Rows from block 11 of a small sound classifier, named by matrix and row number. Rows with one number belong to one channel. Each number is 500 + 40 x the weight over its row's rms, rounded and kept within 0 to 999. All counts start at 0. Numbers have three digits each. After the name is the row's rms in percent of the matrix's.
After each channel's rows are labels from the 100 clips, of 14976, where the channel reaches its highest value: "responds to" is what is common among them. Only what is clearly more common there than usual is listed. The data: single notes of 20 synthesised instruments. In brackets: how many of the 100, against the usual share in percent.
# convs0: first width-5 conv (model.blocks.11.convs.0.weight, 160x160x5, each kernel summed), inputs 0-79
# convs1: second width-5 conv (model.blocks.11.convs.1.weight, 160x160x5, transposed, each kernel summed), outputs 0-79

convs0.15 088:509494500489495480522512558502487481473457536533567550493505515525450482478527481402508469465570531462546477508503517437514468558417524438480457540471447462558476492529491509544568489435488547501432457507484429554518494477501501572471490543
convs1.15 100:463441467460478493526457517521484490529491468507484487550520465504494464600451551513502488501508502499461522470524467513489475423581546461416492484550526554500526522506520517465487415479561583502507540488456521428462508403426507410547533476
responds to: vibraphone-like (46 vs 5.3); organ-like (29 vs 5.3)

convs0.144 106:509545513533493486444504523425518564521452450489458506461523526488449624537438527520456456424504462462482544491560422527489526445469542512518503535456510527490479392495482477491485575473486509423516499520530542453452513508503545527537502452
convs1.144 092:529487480451450483525454504498576553420494552546535568551502483509445475560484502464470501501474471467517576392463489516529496506477459543483447462513490520486495403508497517476553489521466401483480474535543464574468528437547475440477459591
responds to: muffled (low-pass) (30 vs 11.9); clipping (27 vs 8.1); text has "clipped" (27 vs 8.1)

convs0.101 093:458494482587464456446492519415483499490495403476459446447551412476452496500459466465524483506496470513484500461479486419492474516537475494500483469497506482475462419482439511507485454488483495375487478476486482432516435428519473540497441456
convs1.101 066:528423399471520517512541490487524485509550520515483494522446587547564531453584535526498540496530489516480509531553537525530523538538536479535547471514555487474447483487518530439506527508521497537570497538523492565514597533527519461516571560
responds to: reverberation (71 vs 34.9); text has "room" (71 vs 34.9); text has "reverberant" (71 vs 34.9)

convs0.71 097:480463540548498487476500453480437576472465413503450423528446515486416530451510523467514470547522524462459513551468405440504474510443565436499479508513492522487431439482432474527484503480450553489479491403481513494445511465504512473493486477
convs1.71 092:596572595520467541515382532521557552532528481454523539543530499520453554480550481465519526533470470587495555470520562461525534490536432485515518548513503527489495487510477431508510527562509478478517491549507548515497558544521504522444524467
responds to: clipping (27 vs 8.1); text has "clipped" (27 vs 8.1)

convs0.46 084:465475487448484441489507505454489489495496440485502506577432485430516541529467528462453490571513556435501483556457444482462451465489518577472453471429471510509527408537514504490517524467605560496484512503459508494439429551408477449443449471
convs1.46 071:546425499524542499462520444427441504492574463525476483460504525533521439457497467484539581518488492520443447491519485497513526524483490533535604551504592516471556475398545487503460559457496498488565502438538511499545557518528484511510535417
responds to: white noise (72 vs 8.7); thin (high-pass) (41 vs 12.4)

convs0.2 107:541530500526507404478452444467488480511586481483451476526507498405486430501445503485453471466520469491491517474502476473451441553482546498434377510478458568423505467489429539495442526494491476454443462505487537471497463497382526491476446468
convs1.2 099:533520551428535472485514469498539509447566452457514546440464522525505433490450515525522532490502511549572425495551504535464534420458491518576551556533499482474505509546525456522561466495473485561564557465509503370458572437479501508461521455
responds to: white noise (55 vs 8.7); harpsichord-like (48 vs 5.1)

convs0.72 081:505517532414476440514511506493484563510568537486498595468488479453494414484443460495490513525485483493529477463460542496480413440556514508451435450560480525425482442497462492520513452594544475483454446485497507412530469447432500537448480462
convs1.72 066:483510591461496502591596515503575522575536459527471542477493529511579505473449563527552505482519514515571520477493552478516578466472553545499508523525487482459541533510483527562519434506431488571511478468492491504488504414432473549517514515
responds to: sine tone (37 vs 5.3); square lead (36 vs 5.2)

convs0.130 076:490492510520496457546467420459494517510547533481575527512507556536448535490445439506490462523492489554503452432494524446469505502387547539463472454513437502449513458551461465463519551588536577466467453496525459522454462532548442466556523497
convs1.130 065:501542579533564454495504497453443561488527409527529539520485559488486500555547454536423492571501505439473449544497424420492505534491585514542462470426476448492574464503513523538483526413552510459477512509529533489467521511494496431517502570
responds to: decaying tone (93 vs 40.9); thin (high-pass) (46 vs 12.4); marimba-like (27 vs 5)

convs0.143 097:466530510549418486497442499506501521474487499489518475525497446476434431501422479436420474541486488535524454473468543429520494510472562496436442491407468488497483458500412506523453507513434461453466450490469494498483369490524486524471512481
convs1.143 089:518495498609533563476544552494526570585517501566481507522518501502491548512495485508474515539503510479509466482492515562582511561510524443432468507475513517533482499478540534438421556496594528498487516546503528542534488540560521437537491441
responds to: organ-like (48 vs 5.3)

convs0.100 101:452434474491470512482503507442488480438499462440527465555496487554479457514527507474480472502518477362432505485458389507497464430480507493466470491463468496520503419578505510488515460353469495444485510496483513492509477478435496556484510479
convs1.100 078:499450444568525450566455519496483509508542506518557538486506585505512547525585531494457451545523515471532496556509481424491467482521543442422448457461474489514578496495552503470514461501522549447486509607479525520506530442440503448538482577
responds to: organ-like (60 vs 5.3)

convs0.131 128:471466495542461558449504521425498488481502395468469476505516483527478494532493511491504515503477489366463535489505391497521492461508475456452526488461515509499483371499457505494494537369447485411522526473482508443500493520535502553534481486
convs1.131 100:539413432474552453502496467451506542479503452513537594529451555515448509535511494527436507531494523432524564501506482537519488462467534475518509404530479480492512478531562473448525451509536459482512538548526521500449548461507507445496523585
responds to: trumpet-like (38 vs 5)

convs0.117 123:503467505473461494461515494404485465435470371475493444513512503529475491535509486446483499536468475351470507488507343459513472417519498469506530467513517495473494403511433499480513506389468462402499496439498484462482528523536489550478487476
convs1.117 094:509468461499551502506528509412549525480522446510500550517448584554544510495600464542456545485515510500548511547520498454540460559485513470539485400487500422506530438529541504397517506474511458452529564527521505534465539519531506480506556561
responds to: vibraphone-like (81 vs 5.3); decaying tone (81 vs 40.9); octave 6 (75 vs 13.7)

convs0.138 106:413534501444437462508472568452488512464497438484552495489532451481500518484497463432509518527512479449576431488449447406496435522458506565461446484423462507549516437540449487536501483470524458486444476462416511459494455478500517528485427492
convs1.138 077:508558519456517493520490520517551452523515422497545528552461511566515477570471535554456547558484485493529440493563506501482491476553578483478519534570478494515558517513499496536510475526538550527553509513459488505464536459497456492541538456
responds to: mains hum (79 vs 8.6)

convs0.112 104:484485496458559497490449508417495533496427420436520500519463532506488482501403490505489434539459443401485448453449405533441513475421467567519506514439484500489518427548539473501508564466474511441516516499468496451480495555468489537461468514
convs1.112 090:472539473590518515524508432570496421500555497538490486506495397471508486484500498534449520487538534529510476465512521532482453535508448445425435541501548496582417503487537558552464403476518507515499509486513493534508491401501504468596488467
responds to: mains hum (48 vs 8.6)

convs0.57 080:505497483485462413488486467494472456390559499480502558490449495540481433486474459495568546505483466515503521458497490445460438494458522516510557461524517489415495461514470480543557439560494471484516487471500513467518471421536475533551525468
convs1.57 069:496524612523465521498512549538575566467510487562509493490469594548591512537476530458532510486505503497584501498471482393510544556531568545514447520423445431458497508478410503540436486531465465539469469448483472467543444487546509523520500503
responds to: sine tone (78 vs 5.3)

convs0.21 127:522468551522486463515459500441503455463444431515463491509472495558518510472514484465548524540519522453499462539455427486508436486352480453528535501473530509499437438484516430475467529460427457491538512512509536498508496561542539456494511544
convs1.21 113:454547492423459487467464527500520538473453537437495521534478525488503486487526528491523445494489463518539492507482524456504473538504547537521423514503424448498543522438439521510566498531516563508419467429471461519509475504500514604456466501
responds to: sine tone (71 vs 5.3); octave 5 (69 vs 24.1)

convs0.118 093:417479475505466484462453501485464482532520376491533542499490412469569462504404528426509479532510434448486476432428408493525470504491519544436434493447470510409505485504423473520478505472576484462458396498480509460508476516555459451485441431
convs1.118 081:560494520519503547457488565532497503475551416495501465489500476499467403525466558482424511536463501497441465491512482419488528572580540521421462518510483601486562528453500486596428553476389452497501491507459456499474501523504501519515539471
responds to: mains hum (42 vs 8.6); octave 6 (31 vs 13.7)

convs0.81 109:459527523441428471496461515448530498489511380497464464493545439496504514517474432456505513497456466499544473461477453428452474467543532503469487477525493515486461444480414521550481500577507433476496493471488522449504437512382503530529421508
convs1.81 067:500577459484497435560549475422581521537507434492496588508473590560521527549501556569474515471512522539586495495486517484475573500465641525531468505471492415478522489572501511509532456500498478534487471545494466544462523460492493558499496504
responds to: octave 6 (39 vs 13.7)

convs0.66 077:494550526467532461496498519424487515472456389568475513535466461507508501480499438443494537566487459463537519495464500394479479545541533514447472454509514514493425452484481585457471588527464509421498529521508523487529456538464422537527419521
convs1.66 106:523592439489514487482487529553519409524519492416521543467526495495497524482479465556473470492495470494507507487514526573482472486526436537536452500502427500510543501499515402570598491519507583541471499508465494476430585518525512495504531436
responds to: octave 6 (55 vs 13.7); sine tone (29 vs 5.3)

convs0.27 085:433471490557484502463484435466492510523453441501545507468491435467408532451397478434492461478472455507477432474447444467454489498421460492443494463467494442449489443522423430518508492459451513435468473472510460438447449452468447529515517489
convs1.27 067:614542460622492503484436502540514521504563540496520528542491503523460474522506463532484506511509496511483490432500550503518457518486492489426456502484518538481510500493546508486492459586526427518499501595491563550527568446523530472528440478
responds to: organ-like (30 vs 5.3)

convs0.122 078:520514506391520385482493476526496558458503501502511554473464473456512449474433463493518516537462469510535490425482498508471443432540555496489487436588468479435482484478486485537548433587537486535474480480495473440509502431489463525458478484
convs1.122 070:466538550428468498582624488482606548498493475514463558471482527543556531495517565469519558501519505493579527515468522457502551454441533552514545482567515439498510501542476518508535428539455498558529500452499464496461515405474481518533523556
responds to: sine tone (39 vs 5.3); square lead (35 vs 5.2)

convs0.62 096:514517515475522513466411482446527575460463380460509567510450445454478441505447473480512493541465468469506481464491478468492509454528530466404434456487442480427536442522483459543568500495486474442434531458446524445487532467516450535461466481
convs1.62 087:515603533550485485521511497549521402603526515484555492478545476509487570502470503525485440469484488527570509495529542545492510513509507489428454585480459454477479556493528519548509447566508528553477437508529476508513486458526490554581479417
responds to: electric piano-like (49 vs 5.1); sine tone (30 vs 5.3)

convs0.59 090:495551501583523493507537502485572554538527503491398478499476523478564486591547569572491516485565500503532432534502477467495521480482507533469418521499508504495517491512517492510424499579530514535439544503434539526492521488452519494498494543
convs1.59 113:431452498511502534467486466429479498429470457475463463522525487553483466496433462442548494445467528523470457430438508464497501573518546488450422461400463484455476499480438538464424475495454436440460537468441495460434482465464496430579473468
responds to: decaying tone (93 vs 40.9); thin (high-pass) (41 vs 12.4); harpsichord-like (38 vs 5.1)

convs0.19 055:521464454422489463445468458478464512478495422449494498496464490459493444496418432473491499521478483454466477446502446453459434450494482466430485435537468459469498419493460484514522485492504473458493471458468470453518412468424419509433435494
convs1.19 030:520472545499541494525536475491523562571556502545487457497458556532536536537476537538521476498481519592492487476537508530493596522514544507529529571409529484433453505468504519507462507504528440571529477479547461525509494558531501469530549512
responds to: mains hum (94 vs 8.6)

convs0.31 087:545501488516531522414429463496454509463367503495521454482493443430454533470406433479548500529480458529494542451484492509515440491429455499526535468492468484489433454539510416463521556521480455426493479509509532505508508519559446502453505442
convs1.31 077:531527573562478508544456484564546485504516509518450468546498428507431486417539448456501435494505479508502448490517525446508497546440458464489457532526510505470451522441474538524468490554464552498487440528528489517524498475512527530536464499
responds to: octave 6 (32 vs 13.7); sine tone (27 vs 5.3)

convs0.103 103:533507533451517364438475428475500510436464523503446506528463412511478457466523510474575537518509517525489500520509522502449461494421553515486525516488504513493373408519508537458478457519474463451481479508464524482558487410392512493505467476
convs1.103 098:489500527498520507483498502551519519432439500454513572455452477489537469455560463526523496467531522486569551534468519498534473441470489496487457559460436507545443491590558513434562446497524526507464574551451585504570517425518505542453470497
responds to: octave 5 (56 vs 24.1); oboe-like (30 vs 4.8); harpsichord-like (26 vs 5.1)

convs0.65 141:475420514535445499512539514511529508474470567491501513553503467441490492490508496477476478519529502461463508489486506538513562475552486484406416524498497529490464527565479505521489353425537526526449484515481514480505450375413525547500505538
convs1.65 121:546446533558521497546441508466445465575462498497529476513474436507470528560507518511477490562543499453433473508526507483497468477495471458394486517504503508562547491503547553487465413447527563454492501588503560578512485413415512491527530543
responds to: thin (high-pass) (33 vs 12.4); harpsichord-like (26 vs 5.1)

convs0.96 083:475524514526473425509477478481497484455472518557472498452508484509444592483422448467530463551474460547534501445448492482493460495444509484477527439514480449455525404486440411466492508512439472434516478505569502466481466490504444538527516507
convs1.96 053:567457517528449468543429490480535574424495572554490557549460538515451498465553451395465491526476485475516535507485521461516482553497513499494432467457478491489475475417451581461495545498543473457440457562514487570537527495505534521497507540
responds to: octave 5 (68 vs 24.1); oboe-like (32 vs 4.8)

convs0.90 101:521447501526541400445440471460482520461477467517466520495468370391458512498477500456509484498497517493484510512486465503464472535403502471544477479529499499489494421481530506488447516448508509466447498547462500488526429508345484485502478478
convs1.90 076:539540651533506507530490462575409482492472488503468496492514512491384504458522532534452490449493504501529519515530488458525472467410517518523466549494478515468462500454509496473486471539537503513488537466477509480452481456533518511479548442
responds to: slow attack (54 vs 15.8); bowed string-like (51 vs 4.9); octave 5 (49 vs 24.1)

convs0.48 099:515468581537467532555521526488501486563526543504477504568472552490533464537510565556531505480543471443523479482526466536470551578503512528519440563495485560488521521524542564540498524451509558552447529511499523554498517545449579576526528512
convs1.48 107:465512467475545503413507442524448483510469454416473455491503459534455488504439473525502412505450489570454478443433502502456470474503425489500468551453461486443543516450475452479497460486463493502480546477433511467487454484468462474460522462
responds to: decaying tone (94 vs 40.9); thin (high-pass) (40 vs 12.4); harpsichord-like (38 vs 5.1)

convs0.95 071:516470492476497508432486479491437488509505444476434438544466420451450463515424441461485532469479490456456430477490454447455426473519445450422481484530497476512491489430464547535410524531482482462481510427463483457504451524390452504506432504
convs1.95 054:492517424565560498458477446505519493544550547490531562470501506461522522558447545580499427489507490622496489429486540547482532544436539534459429562443490528479513565564557501504558541498537499505469501514523503490497541517563494471514505512
responds to: organ-like (39 vs 5.3); thin (high-pass) (32 vs 12.4)

convs0.73 118:467573505449501489471442399491494483520477343457484482527533546466520436485466537500472453565489436467524525468487412477496529510440521577472420515510478534421608517527476480573488553479519498472454425467488473449479528536516504532517483474
convs1.73 111:552539505510500481570459493582450416508510529574487429503497403499419453445504532459480513494447501534462477518540523482463490554518518419457522561522543442515429528443520520583463532496434472558519491524484456548534545521518506516536517432
responds to: mains hum (90 vs 8.6)

convs0.121 090:479535534448514515475604459509517507579612516480444530497545543454454578516478511570449455550514474519560521493556505507463566479547515543543467502539474506450561551496449489507562529501588546485516481475528454470423495537535491506502530503
convs1.121 080:526480535401497555539548455512478474512510538492444432589545512568507516477490490503535475490483535565497453510527518567539477522464544521480476511539497500453445542426448555483413440495548536536483510465540384481450468458424516450555565496
responds to: decaying tone (94 vs 40.9); thin (high-pass) (39 vs 12.4); harpsichord-like (37 vs 5.1)

convs0.79 068:481496471460526489431494463469502478434492396502441462489522454465472525489449485461507481491508482461470530476504373464491470384444476491483502449458483464499501475456453471492449467450505458439499524406487475479505428431481451480490456449
convs1.79 047:562468431546524462516497509460521519448532437508516533530489597535551501500576515552513570493525519500487516506516555589560493545576552473522485576576499479492471444549518519445569506493505507478514506553501530498559622517531510486488536582
responds to: octave 6 (58 vs 13.7); organ-like (26 vs 5.3)

convs0.44 098:427510529567529489528574511456515497602552510502452446486546463486527544537494584536509450475531480483539497513435473502515492484462475506475384530525483512471519486532496528513447464461525558494437507456502527516484449496502523485481539587
convs1.44 104:491478557483500530507509428529461480501486517492492490564540497558501480448488480430561478502483536566537466460452548474522489584446522517461416521452422501456480551484453535510444477506467444538430525515485439508457508507513505474545526483
responds to: decaying tone (94 vs 40.9); thin (high-pass) (40 vs 12.4); harpsichord-like (37 vs 5.1)

convs0.119 129:453458521447498493510456409448474433536448409459492475570547509463521468476499542528483469545518430406493495466509401489516502465394474585480435495481473531412516457503481506559481558439549525463458417435518483457482484545482503528493484534
convs1.119 111:490591469467494494555542476595502462465557477579441478487477437531475469451476567457436546477502515533508459500503508482473528543520501489534534571496548518506437507440477464576462526530446441555554509479490399540474515530547486500543542463
responds to: mains hum (89 vs 8.6); octave 6 (35 vs 13.7)

convs0.154 106:427505507545469468472495471432507510482454467504501485456530454466433492544460492464499454502482427475455507456456404486507473524484434476548516482454460503435494410492485443500467553467489502338519475554552509450490475565525484528516486481
convs1.154 088:532501468473448521540451442536553528482535571558505530540493564549486498476549491452477493486477480490513556414489536429534474533533525565517477456450506531483511429459460494477523524555543448430504470533519477566478571508525497445500515466
responds to: electric piano-like (44 vs 5.1); sine tone (31 vs 5.3)

convs0.115 114:530451579547490451524460500460412479486412428553453475503508497549514500495495525477573568524518483454488496494459431479506451472381449470579559497520554519434470437498497428475460483417435470495527498510502553505532502531527535460503530537
convs1.115 106:461523510447471496465412496499493519444422527450458526550475469481462471454550473462520439464470438488502479501478518435510424552468509491500427522480435437483482522453469556490565500508500535490418489433440481522511469485493495579433428476
responds to: sine tone (50 vs 5.3); octave 6 (32 vs 13.7)

convs0.156 110:520511498508479453470530503425516536476464489509501531468526495521431586514438474481528481467466519493488524495543428516459486505479520540517537462504512458472492362499463506459508541472484483377521465477513495411511492494493455533532514467
convs1.156 081:506446448534515494481508508445504566432463551501531539498436530494489471563548493496467470480506510460556581484445511461546498517437536534445419498471460569488524463538545530424526471484495429493457546531477543563543520465612511493457460565
responds to: octave 6 (43 vs 13.7); trumpet-like (34 vs 5)

convs0.86 116:454551533576488511467450405456489462465573468402571545504495518492463417481455506509473490552474466497496450413472474434455494561469546534492452516451448524468555423550484450506480477572480515404491477536444496480513440516545516498502451454
convs1.86 092:554472529511527450514517495552463480522559497594567521499547429501515445493484472471503514514492483422424492442509492477507439570498509463501491556499515443509533469503537508531511583436514511527494497542515487519559576549578448507520465413
responds to: octave 3 (44 vs 21.2); square lead (31 vs 5.2)

convs0.26 125:403538515490415496508487558456559535517513459453532531511548451520466482459477466396488524548490456505559479473459496444511505525479506570505447525425467500515453444521414503544516518496477455460466384473435472484502499506533531555490478453
convs1.26 099:524444512475524555514554527502527540528469486516487487526452462517468517540511565545479545565523490470475483505573505501560528444500529423492514417555490531472514522441502520450426487524556563520536519546496509553456509463441487427538573517
responds to: square lead (34 vs 5.2)

convs0.64 056:541500446537503499462454448453479475437521486454483489476477457469472463476477463529471484504503559587472433498461587438434499489443438484440452436445462484513499454511511462431506472466495443516469503458500475493456471437537425450483429462
convs1.64 045:524413531558558478516543461438401539536554435560511525509483499451524543480550500560399504484540521469466489645521454510510516492525554489493462464441507475539505475505574467497521512456562496520483543513522476504515532518489494479490504585
responds to: sine tone (48 vs 5.3)

convs0.50 027:503491500444532449514482451536493521421498456497511514496485534494428510449415473523523483484506484516491459469458476463457444484488447545422514387513465460476471496491470483485520431479534491520502504440528394472508387412474396498464471482
convs1.50 015:457400484460455477506553485493510542485476553532579473553532451511508522476540510383515559492503516494531436546525522453547522546483558458435453513526459467527474538422465556546465557501470465510433425458486506474492526450474580415513560498
responds to: text has "quiet" (59 vs 29.5); slow attack (54 vs 15.8); string section-like (27 vs 4.5)

convs0.127 042:532516460448509468475450435489474510470498490477465495487467480480434444467418484518525479488471452495450458409494480487446482452494508507514490418508464449452511471494488506490458445441447471486462453482515415451517399443424401502427522479
convs1.127 027:508553579492461539442520574558563563444496609444508477472473405481515440568426504505509566470510488499532492419492505501462517503549506511526516553458489458485494541481473492561454513498398459539485514518472466519524507515460529533530547506
responds to: white noise (55 vs 8.7); pink noise (42 vs 8.7); clipping (35 vs 8.1)

convs0.109 088:546476488482513422485466450533474525426493465517519490485420494503461468483434492472537505513456468524498536451474460481474470449429552467503534432523488454460499463489461440436512473542446447480523485479476476501494470439520446487508496480
convs1.109 061:537613591475482496500420520479541561470474411481457518508535507500453508477523464482511482466494457501536492456537502424491448552428463489533498518486457415477494512430503527560481521541471490485475465503493516425506449490521553590478501506
responds to: reverberation (67 vs 34.9); text has "room" (67 vs 34.9); text has "reverberant" (67 vs 34.9); octave 6 (35 vs 13.7)

convs0.157 073:528493491529509446449413425489466518463540414482492552523482432539539399488397490507536538511513426462513486416498450479483413468461520526454481447551493524419533466489488496542505419527491462474502494466489527432495439432513475510536461477
convs1.157 072:525555593523490473550505497577547499529545448549527497486493529479519526479430580469482493497464498531561485480476513455492564554501558512477464581416441482439464548482436491595477524541434442597461437507461474459514471491563492522533497424
responds to: sine tone (36 vs 5.3); mains hum (28 vs 8.6)